A small CTC audio transcriber, trained from scratch.
Training: soap at rate 0.0044, 6500 steps.
Rows from block 7 of a small CTC audio transcriber, named by matrix and row number. Each number is 128 + 24 x the weight over its row's rms, rounded and kept within 0 to 255. All counts start at 0.
After each channel's rows are labels from the 100 clips, of 14848, where the channel reaches its highest value: "responds to" is what is common among them; "peak on" is the class under the peak. Only what is clearly more common there than usual is listed. The data: telephone keypad tones over noise or synthetic speech.
# c30: last pointwise conv (model.blocks.7.c3.0.weight, 128x128x1), inputs 0-63

c30.17 [138 108 146 139 121 133  84  95  97 155 122 137 131 175 110 111 141 107 187 174 114 107 107 136 154 133 132 163 153 162 127 108 159 103 124 119 131 175 159 115  73 101 113 117 163  97 115 101 159 140 133 171 116 128 139 157 123 122 143 117 160 144 156 113]
responds to: key "7"; number of keys: 9
peak on: key "7"

c30.83 [162  97 162 107  97 119 163 108 148 133 148 115 132 172 101 135  82 118 161 153 184 122 116 105 184  78 156 147 162 159 113 130 166 116 146 117 145 172 113 118 138 123 134 144 117 129 170 117 144  97 147 136 119 121 129 130  72  93 106 136 120 161 146 124]
responds to: key "7"; number of keys: 9
peak on: key "7"; key "8"

c30.79 [147 129 116 119 114  76 178 117 148 138 142 153  93 149  63 135 174 169 109 164 137 129 168 117 109  96 185 111 132 121 141  96  83 155 119 126 134  90 151 128 190 101 147 113 110 126 134 137 135 137 113 104 118 161 139 133 128  88 153 117 123 132  95 116]
responds to: key "3"; quiet level; mains hum; first key: 3
peak on: key "3"

c30.103 [143 103 152 104 108 121 140 182 106 117 112  83  84  89 154 133 116 124 117 138 107  85 128 123 157 172 152 156  78 125 200 126 164  87 166 125 130 121 135 163 147 117 124 115 162 134 124 101 118  86 115 166 167 122  89 147 102 124 116 126 111 106 145 106]
responds to: key "D"
peak on: key "D"

c30.26 [152 115 110 137 160 130 142  98 129 130  99 135 151  86 136 142 123 104 133 141 121 156 126 128 120 145 143 101 144 136 145 142 112 111 112 115 136 155 101 159 100 154 141  82 127 156 113 159 102 127 140 156 136 147 163 121  70 111 191 157  66  96 160 133]
responds to: key "A"
peak on: key "A"

c30.40 [193 129 123 119 143 127 125 109 134  92 118  93 115  87 126 153 173 150 146 147 111 150 149 138  93 153 138 144 152  93 115 182  95  95 127 103 141 146 130 106 128 133 115  94 118 158 123 118  97 104  85 162 140 128 132 127 171 111  95 113 121 145  84 151]
responds to: key "0"; mains hum; number of keys: 9
peak on: key "0"

c30.111 [ 73 134 141 154 127 122 122 155 124  73 139 131  72 212 153  84 143 136 124 100 111 203 132  81 116 168 134 146 196 131  94 136 133 132 136 160 114 140 133 126 119 166 115 132 131 112 123 111 145  93 138 174 133 149 121 117 117 117 133 150 124  98 127  96]
responds to: key "7"; last key: 7
peak on: key "7"

c30.87 [ 99 130 127  65  95 123 235 117 123 116 105 146 112 141 119  74  88 151  92 136 108 135  89 121 140 147 139 148 142 226  98 153 140 115 133 144 130 120 113  93 136 157 162 143 141 160 123 123 127 126 132 108 147 103 111 147 120 148 124 160  89 146 133 106]
responds to: key "C"; pink noise; clipping; number of keys: 9
peak on: key "C"

c30.57 [134 116 128 112 121 146 118 120 122 110  95 105 151 132 148 109 170 114 174 138 170 117 183 113 134 139 163 138 122 128  83 141 110 114 166 129 121 158  81 143 126 114  88 137  73 109 118 156 143 145 123  98 101 128 187 132 116 135 151 118  99 122 145 106]
responds to: key "3"; pink noise; number of keys: 7
peak on: key "3"

c30.15 [ 93 103 158 108 111 123 141 100 115 135 194 164  77 103  86 198 122 111 154 116 161 131 115 135 137 120 125  95 166 121 116 115 174 121 122 101 142 128 145 103  68 142 118 171  91 111 145  84 132 145 127 144 154 136 110 180 127 157 133 132 137 148 158 158]
responds to: key "*"; first key: *
peak on: key "*"

c30.29 [145 138 116 122 146 123 140 130 132 126 184 102 121 148 132 119 144 170 105 123 132 145 109 139 148 131 122  96 129 138 129 119 130 165 133 106 146 123 170 126 166 141 161 103 120 129 121 166 104 133  97 127 141 177 162 120  93 129 123 199 110 147 112 122]
responds to: key "*"; key "1"; number of keys: 9
peak on: key "*"

c30.102 [100 149 131 117 131 126 123 154 161  96 140 112 137 131 132 108 181 122 146 151 117 137 121 113 140  92 112 103 140 129 109 139 157 140 107 109 106 104 105 152 150 118 174 127 160 138 137 128 136 119 139 117 144 155  90 143  97 106 143 158 142 119 159 138]
responds to: key "C"; first key: C
peak on: key "D"

c30.53 [135 150 116 117 127 104 167 128 120 142 130 102 121 117 137  81 140 116 139 156 176 125 172 104 114 143 202 134 182 171  84 161 118 138 135 105 127 153 146 125 134 125  87 131 136 124 151 107 112 150 129 144 136 127 125 155 140 110 152 122 106 102 103 128]
responds to: key "0"; first key: 0
peak on: key "0"

c30.25 [148 147 174 104 125 109 139 108  95 144 145  82 133 163 146 127 141  98 125 116 103 133  91  93 102  91 139 138 111  82 101  97 129 108 136 180 144 162 131  86  61 145 124 121 132  89 160 142 145  82 151 172  94 129 127 109 129 148 145 124  87  80 136 131]
responds to: key "7"; mains hum; first key: 7; last key: 7
peak on: key "7"

c30.86 [128 183 134 106 111 115  99 111 142 141 138 111 186 140 169 131 165 116 116 150 168 131 162 126 134 157 130  92 124 113 108 149 156 127 110 124 121 166 112 131 120 115 111 126 164  96 133  99 119 165 124 105  94 118 151 119 118 102 166  78 130 150 138 100]
responds to: key "3"; number of keys: 9
peak on: key "3"

c30.93 [ 97 124 173 124 154 202 107  96 127  98 119 159 158  92  95 115 197 164 146 103 114 177 105  82 137 168 158  92 129 122 149 134 126 114 139 129 111 106 103 105  95 124 100  96 145 119 131  99 121 116 117 158 127 137 108 126 127 151  80 110 115 111 109 188]
responds to: key "7"; clipping
peak on: key "7"; key "*"

c30.0 [134 123 142  96 117 116 143 150 142 185  81  87 138 164 134 156  95 111 124 160  88 138 168 132  84  97 112 117  96  97 140 118 106 139 143 117 144 122  82  92 137  93 116  93 122 151 122  90 112 112 113  69 126 135 153  93 132 101 138 130 144 107 126 152]
responds to: key "A"; reverberation; first key: A
peak on: key "A"

c30.5 [119 139 128 114 112 109 143 149 102  90 113 170 146 114  90 145 119 111 171 147 166 147 122 146  91 138 150 100 140 128 112 128 124 118 184 122 139 146 161 114  76 123 172 116  98 116 159 169 149 140 115 102 128 131 151 161 114  86 160 158 100 150 113  93]
responds to: key "A"; key "3"; last key: 3; last key: A
peak on: key "A"

c30.122 [151 102  95 118 123 120  79 162 109 132 114 130 100  64 143 135 115 131 122 182 121 100 124 117 134  76 115 130 127 166 131 122 123 143 105 104 118 151 133 134 169 140 119  76 128 138 120 115 141 110 110 127 120 143  94 126 197 161 138 111  97 106 145 126]
responds to: key "D"; mains hum; number of keys: 8; first key: D
peak on: key "D"

c30.64 [116 117 142 152  86 134  63  88 137 120 123 110 170 142 137 127 181 130 147 111 113 137 125 158 115 135 126 112 180  90 132 105 174 134 127 139 141 165 132 104 143 121 131 132 136 124 111 138 176 159 159 140 119 121  90  99 132 151 108 138  98 121 129 136]
responds to: key "*"; first key: *
peak on: key "*"; key "7"

c30.22 [180 110 170 129 180 125 129 101 147 142 133 132 120  62 112 142 176 135 111 166 124 164 124 255 105 141 175 118 165 149  95  85 127 155 116 111 127  82 135 133 155 104 123 143 133 128 136 108 154 121 142 131 122 118 128 125 156 165  96 131 133 103 122 128]
responds to: key "*"; number of keys: 9
peak on: key "*"

c30.120 [ 68 200  94 146 147 177 118  79 132 140 133 117 137 150 101 171 193 155 137 186  85 156 106 125 137 159 123 105 107  87 154 117 103 129 103  93 110 154  95 163 106 119 113 103 111 114  91 131 120 128 127 147 126 159 126 114 154 100 140 101  86 167 126 129]
responds to: key "3"; last key: 3
peak on: key "3"

c30.19 [134 144 106 132 159  92 140 146  97 155 166 133  78 157 126 166 144 120 124 108 122 185 138 100  99 145 132 121 171 129 101 126  80 135 144 128 113 143 151 145 112 114 138 125 138 115 104 143 135 129 104 112 129 139 125 130  97  94 157 176 100 123  65 118]
responds to: key "*"; first key: *; last key: *
peak on: key "*"

c30.68 [154 118 133 115 131 111 126  57  81 147  68 114 150 144 124 131 142  76 128 157 117 137  86 122 199  90 119 137 149 132 164  80 111 112 149 113 129 165 133 122  66 142  92  89 136 118 161 130 114 108 138 146 116 137 159 140 180 150 112 128 101 126 139 122]
responds to: key "1"
peak on: key "1"

c30.74 [104 154 116 111  96 158 152  61 132 167 130 131 191 141 131 104 148 111 126 143 198 113 124 143 103  36 141 123 168 101 127 132 106 116 122 128 101 146 143 132 142 101 132 117 103 150 106 120  84 167 125 109 119 135 163 135 137 148 101  99 119  90 155 138]
responds to: key "3"; last key: 3
peak on: key "3"

c30.44 [135 118 121 145 121  96 150 124 123 124 152 128  81 118 118 177 121 128 120  60 155 140 149 117  96 153 115 162 197 195  97 166 106 149 129 124 139 111  95 111 157 167 123 100  70 156 136 138 108 152 127 119 134 171 152 133 121 161 125 118 126 117  99 101]
responds to: key "D"; key "A"; number of keys: 9; number of keys: 8
peak on: key "D"

c30.46 [147 119 110 115  89 113 118 194  89 136  96 103 168 117 171 110 120 100 137 146 128 123 104 147  80 132 171  79 127 141 180 149 120 166 181 101 165 118 130 117 127 105 144 148 159 156 127 145 116 113 121 125  93 156 101 102 123  94  97 112 125 139 106  90]
responds to: key "A"; number of keys: 8; last key: A
peak on: key "A"

c30.49 [116 117 163  97 192 152 162 123 137 151  79 115 148  88  98 119  91 119 106 119 134 139 170 140 154 108 157 112 113 113 143 124 116  92 143 105  98 167 116 155 151  70 115 130 136 100  92 135 115 144 145 140 147 204 153 152 107 106 103 136 113 143 123 133]
responds to: key "2"; number of keys: 9; number of keys: 8; first key: 2
peak on: key "2"

c30.8 [119 145 123 101  93 130 102 117 139 142 104 142 132 174 134 139 103 120 151 111 133 125 139 108 136 149 100  78 111 125 116 142  93 148 132 118 138 117 151 169 116 105 108 161 101  83 126 153 170 116 102 184 140 177 112 143 102 100 127 151 110  90  90 128]
responds to: key "A"; number of keys: 9
peak on: key "A"

c30.4 [114 142 100 121  97 130 134 119 119 149 123 121 148 164 101 144 175 110 144 166 119 158 132 154 100 132 167 164 111  53  99  91 143 110 149 146 112 152 121 149 117 117 111 101 100 133 139  96 109 131  76 141 112 150 172  85 122 142 144 147 156 133 157 126]
responds to: key "3"; last key: 3; number of keys: 6; first key: 3
peak on: key "3"

c30.23 [ 85 134 155 132  98 104 124  98 150 197 113 112 147 164 157  86  77  98 113 124 161  88 159 113 119 104 113 115 136 126 146 168 158 119 130 151  93 101 150 116 108 143 158 137 149 140 117 152 110 123 102 197 121 170 156  80 130  92 154 153 112 102 124 134]
responds to: key "2"; first key: 2; last key: 2
peak on: key "2"

c30.48 [157 130 133  96 158 101 177 128 131 178 136 129 164  73 135 173  81 128 138 119 145 159 124  89 153 148 116 122 159 207 162 149 120  95 134 123 157 124 157 100 186 131 124 118 127 141 135 163 152 201 108 109 164 127 123  91 110 142 131 126  98 125 113 127]
responds to: key "D"; last key: D; first key: D
peak on: key "D"